{"image_size": 64, "translate": 0.12, "encoder_activation": "relu", "decoder_bias": "qkv", "decoder_cross_attention_every": 2, "decoder_tie_embeddings": true, "shampoo_beta": 0.95, "max_precond_dim": 1536}
Rows from block 11 of the image encoder, named by matrix and row number. Each number is 128 + 24 x the weight over the matrix's rms, rounded and kept within 0 to 255. All counts start at 0. Numbers have three digits each.
# side20: side pointwise conv (encoder.blocks.11.side.2.0.weight, 144x160x1x1), inputs 80-159
side20.0:198122137143124136152136137130094119129113149139134088122138131101126108164135141115104116144136120141143139160143120119137119142115133127136111111123149120127114126123102124148113131145163115151138112137133120163137115131140123148141138125
side20.1:146124119130125128131145115123118138109157138138135136111122111129121122150135135114125129134136087135120109124147126118137115137130133134132125255122136131131146112114125125132132127131102131138121121138141112115139134108135129116137115132
side20.2:101122106124122145136129110126121142127133125116112102124155130114118139115149127111143128117115119132134151112119107127125121142119136133124138125112149159103119128120128138144137177128121106136143120119131131148146124138122147148133128123
side20.3:088117115147104133125123141129110080145127134131084141110148127150138137142131125133117091102130097148111130135143146126133120129123129119132126062135143147162140123134097124118141139099140129129114120144143122130117117099120110114156129115
side20.4:085136116135130113130106144145119122121109146134110098133118175108109147186135136149123113153114113137135134123093112101139126129102096105148114255124134129163130166119119117149141122113111102089139114127136120147105108143116104150098157136
side20.5:141144138104149101144125125144131095098102093166106135132114118135127148151131108142147103145140168137116140121119131152144140151147171087110119137132127185149105115135103100112116158112097110146119144122189154059115164099130124101125136119
side20.6:118094193116147159139134134105127139135171144152076132121133114116108120083096143122126150126133147118136163151145119111102087134139119120139115147116104129094139135098110126132104136140133146138105116147141171133124129137126121113122124147
side20.7:187127122113144132135109130153115113136138129138156156105137119120136159163130151147115139130135090111148131145114134140121128128099133121147113122097142110131131125124108119146107085115121103188120123122154096126146124092138118151126103140
side20.8:145127119092138136146151115118125127124127136124108121109143122100108133079150155108153141112157175130077123140118104145110160138111123121149131114140167128142119093148106131164148170141133116117141130128150118169120117156103116155120104145
side20.9:090119125129124101110120095137102101148091118164131117158143109102133167110144136156162147138154096091144116111134162115128122145146134108140129140109124161174165107079126123131074128112133151114122116137125152094083162133115115139094126118
side20.10:136180116144139148123098114169130176167130158152129105067177160107146116095153192131092158140147095170167106138111121135094149125135159156172126116160073133155172132108147150101090158129174124104128115124173123125099129140115159104103135139
side20.11:095139145121104145141122119145108105137133105151048144089138112142129138072127137125113121156137161111130142170141134141108108117116128130120137117095121091167133132134070157103120115135121114129171094115136148129173139129148128107154132116
side20.12:137111137118140068166087131131136134141115130110108134085112126138141151151132115171107116119106123115109095102150145127043138101163134118126148142129127094133133164141204149120157128119121101109121148120094128127138086142148103131147122124
side20.13:100140111130159117147124137128090150137130114109108100175119114132104126117123133149139137083164115095119136134146190120086106131141121123128116130101139119113137128121110119156159153135199132141125157140059105157105136135168125144135094142
side20.14:158109159137112123065125129121133140186158157120138167112129105121142137114102151148137145114171118064157131146115110117138101146118129158132148106128134052127133127100113147105117121128102123093139188119152140148157127117108114092118091132
side20.15:164091090111112126133119107107105135076118106112121149085149125133109096134133128118144122096134121097126081150111115114157147123115109135153135110117133119117121122116109140161125093130166145127163078110092095112130089154141149086097086152
side20.16:108124092120180134128148142113127137119096131102074116086135142105117121158114128100133104126146145138137107070113130115094100137159104138182139107140145136120133139104068146121135057122124119132145121118129098127117154141090138145126158133
side20.17:122112148171143113157117128105120110144107122135165134113140162108158109112137144112093145109130100155147097130123133123169169121127147128109116119146105140123122126134139137131135113090130122136138117161065104141153122163170147111080085156
side20.18:109138155135082111098080102132135125142100152152102125106180130139123131125157139127131128151161054128111124097114125139106138118162107081142103120120105118103109114124150109112083148129117118162138130117112158136121162129118093134116131114
side20.19:118121128118148112094125131123116181143113104134098135118100137156110118125086107140131119138154118157085124122113136172130125101112143125108138129137149140128089120137123108136140165169070085113146165107146114094127170096092137149163096144
side20.20:129104123151093115146149114113074154115126143115125096153121157157108107103163167120137124106118129103168144182138172105088100093104129135066123144106128131126129148148106126137143128141155163124143143136117123137148154116158149112184108120
side20.21:085175162147086134128151140098127158100089092120066141077154144138132144126149138139116136161126161148072157079126132130140152119156127135094162111130120147128136170136161107157158130164135109109110132184115089191086071118101126083106130145
side20.22:124103110110097116101100079130121119147117111087108108114129169108085094134116121130086141152109130133156134093148102112126148152168124177131161131118127151146139139149152186102156114185104094118150148138119141140096133105122097132098123139
side20.23:113126078130129134095146119141147148163100152156139070120137077127084149082152162157118139111152101095128119152087103087130120162137138135116126110127081149131150137123084162086093095145145134091090136093118117147128134156112109179119126126
side20.24:132106112111145101141178118152154141131111141105112157134129149132157105138147160095132090145123123090142165149100126149159139113121097135135122100144149082141157132100151114146108173128143156168120140109086148140086112095122139151171118148
side20.25:104162123180147123111133171176149128103116154116134195145114143119126072128124120114140146128134108076154127119109124154119133138128130116085171139142113129139142166105175126131194120117141135099143122124139139141116149162116154188097155131
side20.26:108104094106152145089120120147128131146124134126088127099130135128099140126108121130147106177094145150175132142132120092144106128159122125114128099107164168140162101097117166106132106101111089079093083143123096104129155130128139156128142155
side20.27:124110118116112109166128103133138131124121121132128144089138122118101120109127098102141126073163120154145109100135124156131149126110134105097105132126147090126162124118122111105127122157131098151130113122155124123116127140092125134165113106
side20.28:104104141122152139125118130121101147095167131159127103157100137094135122099112113122144103136158123129134118104135133120212111154178161091127122134135127137125098134102123151107131144137118172180128100106165117124165091120130122105143139134
side20.29:139157145117125136151108097132107167105134154135146162121123109100174109107133132133162119151117101108163109117107102126136129150120137111182170119119119102124116094148111154087109159135085126137105182137098124132141135111094114104121152156
side20.30:157097125136136110198122157134157114119170116127137156117121122117156122116142098149084159073118152105116143139150106115163120113144147155134128124138114115139138141136098117127124143076143130107112055137118115121132121121193123123099154101
side20.31:150090134113117126119093131136066142082128156137101137159136124143127113162072113097167119088162156096155103108134130133079099122112096152116120144093113111113126149157076103122143115101133126116169113119085147135134114117137119096129097143
side20.32:161118102120147095090129141113167097099111134140118150124139113118143129150111134129137116146131055133143127117121104129131147161143118117111130140128083161108115153088119142127171159158108115144116151140084099117106151146130134072071104126
side20.33:139136127174161123089118148151137095143085151133114122146179100147142098133113113088148187124137116124147111136148129150149159171139117094115149145078110131148172144138100117141166144134155128110105141152197136091144147114130105085114119121
side20.34:139103169131145137094130126117137111091145092096129144121131162138130119109089155195114123109132139127075103110104165115116151141121144154112123121132146181162133189130142106120171158120122143137143120122101123151168165129127100134154157083
side20.35:147104135148144129143161127111136080159123145154185093105147157095089115140162135141129147116130065073167131133175140097114140123104167124163124111132124152136103157113149131086131094153118100147167116131172134135127159126156096127152132089
side20.36:141107090139139097122151096122123151146101103137127124155160143141144128128111129127140148133135118164115103131106148105080097144140147133105102137152138074133126129123106162123106130109105131126140138127175109113087127154100151131156103131
side20.37:102152124159120148153150088125166097167098166140124112124145119081113105106129157134123124146125092098119154086162141114126126136162117084130135126170131146116108154147098138096139146130121128138161110149133129100109104119078140090129136175
side20.38:144150089134100105158130149137108122146193125142125166127160128122115140156122101107123121135172122115132168164110133154154132153145092163129158111174163121144143130135083203109093142094095116114117130157166118141134142114142108094141108108
side20.39:105122093160104141111151161155123124125149189115126121115129146097096139096115102134130108160131140122148144081164120134151102132150113158123099116094184138128143091127133108092138123089115138140134157125084174156145130160137099170144142118
side20.40:134112112158135129103150132150103146148139116143143135175137118153112132146157093128141122140143159122120131115094118169118076161086159158103107114137110140125154108112109135097164150093080149123149108105147092112154126135163170120158103115
side20.41:128127124073141141156130156126154125135124082103086099127090122158144110153169069183147112151163145110100118123155098085091066115142142177133124142135146151112114105161173102143112131155185116124115151116122129126091151093146128131132155133
side20.42:127109131208108116120106133142121116178154126114094114086054138120084098148096146114142098129156101133091115085152091105143104069103164130117142114121144121087183124110108079093113084111123115143182128179150093148144114079112139163097152120
side20.43:100090137126119096099160109104141156113159061074159123119165112170102119099124106180139137115157138109096140099132162135113118099068151107151123135162125135136104127125118114120122132102139093151124104105131123106162118150147141142137161108
side20.44:122110142125064136074144155160133097122120119107143133123100113106129122099109118144160113148119135114114117116125189107112084106126114093142097117110117100143154134096151084100132139133116104142142118101131093132143130166124159137160120088
side20.45:111058139155142103111098136130129130136131177114158159095119136158110148100145159106153111083125162142154145125138104136110141127148079081116124118133131146104123145136127153154118111133115118105148118132115094142128163102133109093117083129
side20.46:089141157120124149124140057151136125098108079124115143111119143137171107124132173104132153100146118164115146180119108145153155108104169160146135120145134134147129121108102142164135125142171138109135100096051105122129122121106140130162089120
side20.47:166122095084120113128153110116138111099153157171095091150145123113127120125116163136090168144137091135101109143138109137139151110149123160079112117057145112093117115125143139128052132109151126124100066123141084138146134131131105135128131110
side20.48:122128127138143112128149127133112150155093095144164145163123147125175080100076102130116152111133130144079156108143109150133133122126075145121143155155119110121130146113117106145163132172138135125149119171144116087106121180099140106158158118
side20.49:119115095128088131090175092139124139118163107095124125183134114148132085140090151121061149144111122126096135141103156090119115151102090153087111121137107118121131132126118099133104123141115071141146109147112117135138109108115110159100142132
side20.50:092132182126111114142141173124164100120167149143141146152082114081113123132125145131124121160151114155117121126120115121195133105161142118086156136089075128092090114130139141093102146168131175106117095118118091139115163128084156142095133167
side20.51:074087132153099105139099126097166118081160129126141153117106137097170098102122148118142120164143137144126149190124198127112146100152137105143142143128094131157112096124071124113131102123144134115117096173123146144143147094135122152159129178
side20.52:128152121092177148088139077143126106123091111133143163122150136145124114128147107101168116101096146126111150157107120157141112115149105149146136141106158095128106132114121071131148098128140159142066123123076106126137094097128128111152176137
side20.53:109097123124122110137180099098108142126116145137151130148138137153131129123157131080140117121129165128183133110170106128105129138132112104163109156137134146126105088087093099074139135136101104100108155152140130146144110105165103091136065138
side20.54:122134137094085150096139144075126127109121130118131137085113131112129145125128117098180097165135161132144111141121098158097113132108093121114127129140144134125129147138104130157144076140099154136096138099134126129112121130122132102085139117
side20.55:137115095097131137141118144118124062128135162123144138115183134116117117120159119118119159171164135118094131160123118087116113110056109146161119123130125135139119131140097099160127067147168112132113110137134095120156110120189121128112130118
side20.56:130103113110111127115112160114105154115134123158130155156138148116079149127111143117098125094144183144129159134119098150116126141083134098164142134156121129162115141131137073139109138147100144166128108115152102126122113129094100115165102150
side20.57:148152067111119134122121150185096183113094115163151143132162099115098154099179102163141083146111103164123105083102159118129106142142113127156138122141128106107131125099086166171124136141143113097162106134161158146139169149092177133150160147
side20.58:143120131103126152141149169106143121077140132098086139101074150135088123137131097077144113145158088138163141115126152106193129130112139111127159131154093116129130071180126095131133098121135120148146113136128097145119108097119112160150144154
side20.59:152097105100085132112107139124132127144093131120095126106154125153165127140112186102126124123142146119205092139131153164133124126166102125094152133119124123156112153159200146121159110124137122118135156127148093157167103141135132118141100112
side20.60:101133108095102125135134151081136140151136152154171124157137130126085069090098127102118137167165104145134107162118141103169137169132138129119135166111131152086117114139142139112167129143127107113157113106118096150120103120155125086146122107
side20.61:156165102152091154111193124108115149135102130113143135149108130100141090111100101132182131118152129149109139111142113103161131089135123141117138164135148125122089065112117171120110126146123127118109090168126113094128184154120111123121103129
side20.62:199126145132134156135113135131141122107154140114124131129151148144154113106110109124133126124161125175098092068098111082085135083172103115119127146150135112131120129114111124157160119127074161161110116148130146158107130130143124109118095105
side20.63:115118102088108109083126138104138115107140140160083102143131121154113130105104152123149106126107109132102135181075138144122107158121124115118137124125115088157131132109159130148159139089148160166144132134139123143094094131148097137164132181
side20.64:110105140140142162155165135096125186122108088104144147122127106175109127152124106121145129120121101100139121142165088093108084145131127136142152109112128148143108156098129085110117091148097103141139115114075136117106163165076144121123088115
side20.65:139105154091125138176137153158109093125149122129133171126136118133126132120113134120159151109107126153134145132137117114108112111171127110147144141129120139114079131152100134142126130116155127117127124156148163121130119128141121100113155097
side20.66:162096162115197135126118134101112133160121124098109124115120138155129117114112120124120105101139100139122139124162131127128157117107137130116181121142130084130087098125186128127177134115098138123140170077124169128124122133107161113146116140
side20.67:109124130083175139142137096141109099087147122099130119146126130125146145119121138118171146156117097122166157143156117127140148125152096141110146137114107121102109146148082110162104138125111136131109158091097149120129107123160105114110116121
side20.68:126122166158126088123146170132114153118116118084109152139084149115139073140180138130164138165120132111060136086162080078175126072143127112100145143141086100106118117105116168111120140125160131160107108137131110103131090104124107123104132143
side20.69:120151113104117128120110115138118107112155136105119123126120095163132181140113119123161141138096132089113110109136174132086088124155138136143173096114122124123106149121122154107137124078134122109085117160140122183132169124086155102122137120
side20.70:122126063126101165141105071139147125123095138130121138094147150140183103109137152090129138133110114125117127145085169162149158114129138143136123099091206087130187148130112121128132123042146085133137118128142141151133125076076105168129096130
side20.71:149145125131146126149110129094152103153114123132106122129121129159073145126113143105143114115122130123162147133148109139140117080120100118114134102103099117137090159102106098106121119112129105116109116178131176144177114131177088121116103064
side20.72:137124119125109117165142193097125141132134125123109123133175134094141113134127121128103146176162150121154112120138140135134093149116127145134149122141136119132125129124222154152128111123149117157105089144114105128145149102105089122158075152
side20.73:122095125089157162071126162099138120132116157144117146110125104114122160130134112150158088167132123115115137108136152170151119101135106125118153104123171148106115106126110113145130134146126117107129098111153099158129114091112082139085109108
side20.74:107105162126155120123156099105159124135103113221133102073089116129142119132115119143100102120137138144118128132160124138105105152096109112188127137117145143134112152158162131117114167078127111152094146140109123132128107136108111126165102164
side20.75:156113111145122079128102126161046137096124126145135133122141101126147202140108138124147116158137124124121144108145094102134147146132138130106152139165102118082099184100125120099127125171119132155139116078110112092126126172138106137160114101
side20.76:173116119162137130124109092135147126118129128124121123139115166126125082131144154127131129105124113088122073150118088116142117087139128114149140112140126100149125151141157110138130088149130140163113131141120129088129130100139141145117148115
side20.77:102113118142101139129066139139149129096125130104114098108145134145096081120089113104111109138101119079150118109126177095109148129126132118134189150148136119115088119110132093153164143132122118108160133138156094102139122149077127080127144071
side20.78:083114125155111085094170098121116138115128061111102128191129150138148105144114164125093147114130149191132129129116152100114131119182168146115147114144089125141157093125105096142151134134116165164143097133174103100176113102152195135082166095
side20.79:134142105159126069163133126120090172146107159093125138135105120179122121105127098122110152116147154135105120124115149110106176157091144125150110146077144136150119124165135126110110170170112127099131173118145142112113132103141170127091131135
side20.80:134110100142111145124127137170128157135137162147112164170156089119130152167136098138109169129174134122143139120119102102145121160148112153144146103161119116099125167139139168094133069126145119131076124082110135118141110173123131134108132135
side20.81:155083142155096110160103133098084171130130140137141136122137156150132140122165151137126132112090107148095095137157088089160156156164128140114089138115156120121147162100185149132117075136134119128126108119100125101116168130131132133117164108
side20.82:156157117120079053149093123125124146103104145133112139167113085134130152154154119120120100169185131122136116116120124131179126149133106100125126169142155142114099052158079133077091153159151114121099142154091156069099136088131127131156146172
side20.83:095108123134118144142095149141139142068126142184128106155147160120119135105113097200105145134169112175170139123112116123104113138162114121146128152103114135181124113096133108132070113133130138142102143178138090150127111087104115145111136147
side20.84:103166130132107109128145153147164142151142145143109136145108121138156135119143092128129111160123090103147135093094101148123138119179153136125139124106133121164115106126106121133162156133119123120126116111134158090157119119070070120109158128
side20.85:127108145154104093124083131137138152147134149095166136128141134138133134143109138135175146113093154133125127102141113111085121117098110135103155124124178083154155125180172096156120186129115126143126159161136148156096156129127108176103108105
side20.86:115122122133113129103120133140139133102075118142106163156160159125157166114085124117156117136197127132133121120117151157199101101117110120103130120112153094141115102126169141135121154129102111123119063150090135136106148170113106129099099108
side20.87:082150115100099183111117139135163161163164125140100119153129101113164127106134132133123122122145109125130118137120079136094106143101174125109102121111134123136144168102121123144147125130122081112109105130128144164122126152140078117129177172
side20.88:110090144115100092088122134106112099091139122159100126106138141128142097123116091118123162149135097085114154114144162139140127144138087110130127111098146093127153173155105118112109127133123084091141104111167160135154114173126151160084116107
side20.89:140116168126127132116118145139125134159139112144080156122138109181102114116106148153127146126137105104104140144111174138152187139105145084117129145133147143098166081161110124111117158111135146123148126113156149110155152097140187117112129071
side20.90:107105124137125137099114109155186115088143134137161115112134134108122117111095142113127104141081105130120083099132130113111120177102096093153145155100089097135151059175159108132149090151150138170123125109126149173145111085111111068123122123
side20.91:074109165138137115113145105184162137145117184156141150114128111122151143134168146113136129118113160139101090085160131099121113135139146100118111122127138083175139163127153142110134128117153137094134120151122106130130136124140137135092147145
side20.92:167127154136146142118146101149115124134077114177140121096125131165151113114162122172131136116123108125161123117097129126097150127118102099078089141110153178156105149146143138074107104130144104087154091136150114123103143146133149118123065134
side20.93:172096127138140149082107162120135144092116114095113140094129156117110109129138139126165095104128132117120120168131140192082152092093093189142131108127148135120109137099091117135119166128116160154127108128146155173108143136131125117128088146
side20.94:171112082121095145095117114133176141159123151099143134132120145153111136122124110114140140135170147142145123132131148109079124144136147132094103130125148151129111147164114119137144117132180132132105157117106141087135104090129185160137136139
side20.95:094134110123131131114123111167147144155096135124139105147170165100188116109144157131178156150162096101126108116178085094095126119094098113100119108125192143105099091127111093156125111156144158062119103146146168160125117118107141133142142121
side20.96:131114113091173111138148106121148128110123117136110131106130157111121130129115106176121106108165104108077110138148166136107151100135115183136133112086117147135113118114106087133154151101103136087123141161112139128072124100105126145136136076
side20.97:101144131173111163146133141108110142127139137120135141122138118119116106101145151111142120100115142144106120120136113143101122131138079091149106083129138070116120133141090123140157152131156123129133140138147080114149121114154160144129135157
side20.98:087177099117126111151081136112118174172153150166101131134154129126147110161104138090121135132131153125129115121148137152127141140107110142154113105087120126137136155119132161110147111077128134103072149116157088127078130131167133143127144143
side20.99:116131100156187150083133135122135128096085140118113158141141114140107174114129148144143164140142126144149130133095097112131126096119105096102142133113152131143123131121094151120091147118143157138093126117143138137136138131101093143131137102
side20.100:155119111120131115080134114138114095118144167114146144133140134147107145140104161133070115111110155170127126135137131139104146151105101143129118132083125149167130110139095106151119121113140085103085129080106083126169086129108155162118165128
side20.101:115142145102128122119174155103093111093165111087137175108102108132152116134158115145160128120137153133130178138102166151140135102134173124125135130127121116130131160136160099100153147139082126142153163111115173157125082107192100052165166142
side20.102:149153110149150109150184098137130110104169112135155168107099120117119118143110156096130145130114149153122197111118089130120121133096064170098117155158137158109138137105139137164094150093122131162131141143135115151118165093108174141115141127
side20.103:092147095114104093078120143099157124118146109128147130147108109175114099130131104120168133152165102148123128118112153145163101095117143169130098133116161101108124130092093159140171157115091117130105149149185146100133151136159196155133158168
side20.104:108136088088132190149182136145151110131155142131142139142151146134096133135122124132129090117140104152146151134113120104123140161140096089114097147128108137128135120106140137089117160136097134094090135140153132159138157127179103115141120131
side20.105:161128130134144166112140123092096148133146134082130141152130128113141116137103144153153105069137171133129098137154119109150112109161186122147126090112156109139139088109160123131141134126131172109160105106127096147098104134115118103076125134
side20.106:106097124070156133159154115104139162090113132133118143098089127181139102138105108091106102107108146119153138116101129155092130135096143158131133147115123090171086156153162141104170102139108081100108164101129147134140130165099098144102131125
side20.107:126125125131125107144129139118116125127142099120147128119098125120104166101152094093087146119129140105092148131117097152137101125145145179149130090127121115151134130137157134155119108117119158152161089126155130089136115101113157178115085109
side20.108:115157148121067148153080110142102123114085100091082094155125166081097144127109109100119135133147129105129099137125134114105159124131112102167108125143084089104117181115166078198171114120088083096093127135129085110130118153135171140104107109
side20.109:167147109136149100131140134208157121102139070130132117137130135135111161125121143154097108128117132199121124107090147138129098137084126165147153131149126161124159159136176083062115104181162116110130123142076147155106122113089119157135132152
side20.110:121069124119111108103068131111093124149126146127165115125108135094137076104144108157122123121179103150113137150118103113123128110180131151153129141098165136146117127153135162133138112118120132145125110129166136125125130136127114127143115122
side20.111:072118137166125140113123161135126144118145121175090129096119103122136111101135140128131141155170133138132114139105104152126125158112139128146104065127125122129128119156137138126100137137132106057138081146141099132125104130158127129147119120
side20.112:104136091145111138134151145160137115117152146104121142104169131151099141145214144108191138137136161107146111120151153062103124091130157115153183127144151170179108111096108136152090162128125103151127109127105173123160088121114153158124143070
side20.113:124194142171100074124112136118156105094088150123103138141086128091099127135123164129160124147113101112116146189141149088125101117124117133146128145098109133076125105080136192088117088167120124107162120183098151086129159187144135108090120085
side20.114:175133134121105152152085118124130116202156167081158119100174138169143111139100065125130088172096129092141110107114097134159143150116139110128122117103131140175106126143113085155127172125151130119152138160130128118157077096139109178150142131
side20.115:141100149159109153162156128153089151053109166146102139113157094141085151115107127145125139169153116105142133135131118132113121131141144118166124132114090149093090180141102102106129135092112138151106153169157152143162104137153140120147101121
side20.116:083155124134159114138106116123130131141109099142153136129156155092140112142122137127110149113124115161143108099119081101119139116168122095120124099124139121138139153145142113071129150075149155125103124098158131114105091085105115151141142124
side20.117:159128131100174126097164134155157112123130126104153117115183170156078143115110155149073153143118134139114106121110107154129122107123085146127155098111102162165158095141120136130106146116108122144146114122136102109106116104100145138125146123
side20.118:130097118182155116111122140126134125108128116124126109113146169131068179108118159109136085125117143131138153133109161106130134122096100115126142100128160089145108099126146123109152093094074097133107113132131099114147095100127103144135132105
side20.119:127098126130119104047092137152099128102123143149131154110107159121134171137107141156162139132127184100161128132142125052119141172127103119134135119118110163155141161132086155094151167143109154139103158116152044136195139175119110114094154095
side20.120:166150114096157101154137138169109140141111128155116130109087122148097103145175125138142122121128161106107163148125155138109136126143102172139142139137117066093122141113105125115143153131148067182146072099151171145111128087120123135142063143
side20.121:097144120096123121121187144117128145129122123111151100141107109158150099107105119123101109138154154164143153111121100173096147124145102105150120117095107102155120129116105145149174120102157150130133118129158126122100149125136105129080113106
side20.122:096168126118095095140072115132158163106137156122164115128152141116124134116156110170117145119105114134127131117124144115127090151156149164121147150125136143150086136083150139136107165146096154127137094178133126095096133103107138119155140109
side20.123:149127111115084141109167176106105145127133158130126171107134167163133106155160108135121125118118158109124081154141149119125120132105101142150167141168092129174177099106132140118161130145115138136116126115134138126110147103125134124127110153
side20.124:142151119142142068126151114088121132116075134106120110131122093121155134139145110128091117126154144129123120142169099140160153150105132123147139138156168150162102112096080089084140145105111129102116106129126096143162133142120114124140138129
side20.125:112135154147118111143153132143119116133110116158136138114160108103136126127102132103125114108141128156123144122172109122118116143120104079156126145122119132140111119144102118155146080121125100126150151127105150137166126141158140114159097152
side20.126:156112105156166086135161142113135157143133146134135102087145121167150117094138156114154101092134135141151107112146126119081130109107104087120098090120147111142116130106102127153129098110151124170102148113141125141148087108086118087140127127
side20.127:144128100137091160118079156100118036145124172119083149096144136104149109121159105111116130144097086106117112172136094131137160130099126122105149114090112117117168128182088141095128129126127107082107147115134159125111121125142086151138141139
side20.128:155125138143113145124143055144156105093104122160126122106131141104171138151123124121107112137142149118171125160135143168136144144136125110128125126155146158132186154177116142133173094162095149094131135076146129170120170077139186147135132130
side20.129:106141132107121128083187139169113143120168146169161126108127163112140164120141150114079091146115103150125083074138124106159114081165145127089101117089195116134130149118175108121146056126120093173108102131121123112120108160123114152109130165
side20.130:106155134135120129139142137113145118112096127118123119136111106146152098115150099136154132119147098100151074145136131130164125155125166163147086120151120132129140128117130117128178144154157136087166135120108150164083105113092111122069140154
side20.131:094114118121138127146086099083117160130120114123087109113104098132111110125112132141118109179101143142095147117090109153120120128094110115126098159124127133076137149156137105129097128092122097125117131130124164134090118096153143142123156086
side20.132:136128115141091129146143126095163045156126129115177154128151134122121133150142168125137103131148124102126184143086120134113083098113133113125131096131112113118129181132164127140191152158139121169135117108099134119133130117172170088110137148
side20.133:139145108101079122144092159109146150151139124123117132149147118182103154139109135098143148125113137146130098171135086120142135156153119169120126116150141181112151121118141142102153134115099150066099138111141123119124150148107132131160098133
side20.134:134145132087152161137138151147141127139117140128141112091113124113114125091152092139093093084114130116131138133135156163149134155151131173160181115122121125171144160144144138116133136177113084169109123120120077119068116139131118131165092138
side20.135:122114159121135153126140114147104130088161137111091113170133138124110095133157137124134155125126150141093080112102147094126129142127162200154111102156106105148158110128097165135107150135173140146135135117111150120134122108149131181159141130
side20.136:128106079045126091151138119103130081095118124106153144126108106146120084138117141172139110120148136106147098144142121110105110110105087119127192164162085144119131153156130108129091143171129067122074188132129123132139149104132137089110141149
side20.137:108115123089133180134132121092130152174101141148092086114132141106122092152127095112099144107133129183144155150138139102102109148141143132138099139129184126141118171107088147133121124123159140135125133121104125158128143129148090102085127136
side20.138:132100141144172154136167119108116112116167105117129158086091132175095153123114149124158106110172126117134094101123127156099121162141108184100080108128131122126116133109093154145162084148149116125076168127117131185155113115149136128131143114
side20.139:140100122136126114103148149142123153082122080121116117164141155191107169141112137132125104150107158158113159138105094127132116132105152117129110124171111083105095161091188106119146126137127152146156120101115135094106121151131159134143092078
side20.140:160112111140116119106145095132146160112164153130138173152130139130138158149163118104115109169098139164098126098152112152169109158145162122131158151119116108123102155135110155119102142139112101146114151153086083150118126107140159199127102150
side20.141:101099139058116170145110112142139144125186103120070137147147117127128093135109143099154100169078143123105113150108130127140158127135143194103081133119139112141210145123129126141106076146150123144138101118135136139160124122118119127142153144
side20.142:127105134116121129130138127133114124137130119138109137117138126124101140112139133125129148084143138110156118107132145105103123142113157118139131139122071135107103140143197127144133122128106087120135126130094131122145149134144083121095085158
side20.143:108121099122124145108115165137125143140184178101133130106134120160127145139117136109138137108151098173107116136137145159115151116126137174106152144183134146098149131104120115121162150121137149189113078158187117133140178164141148126134144101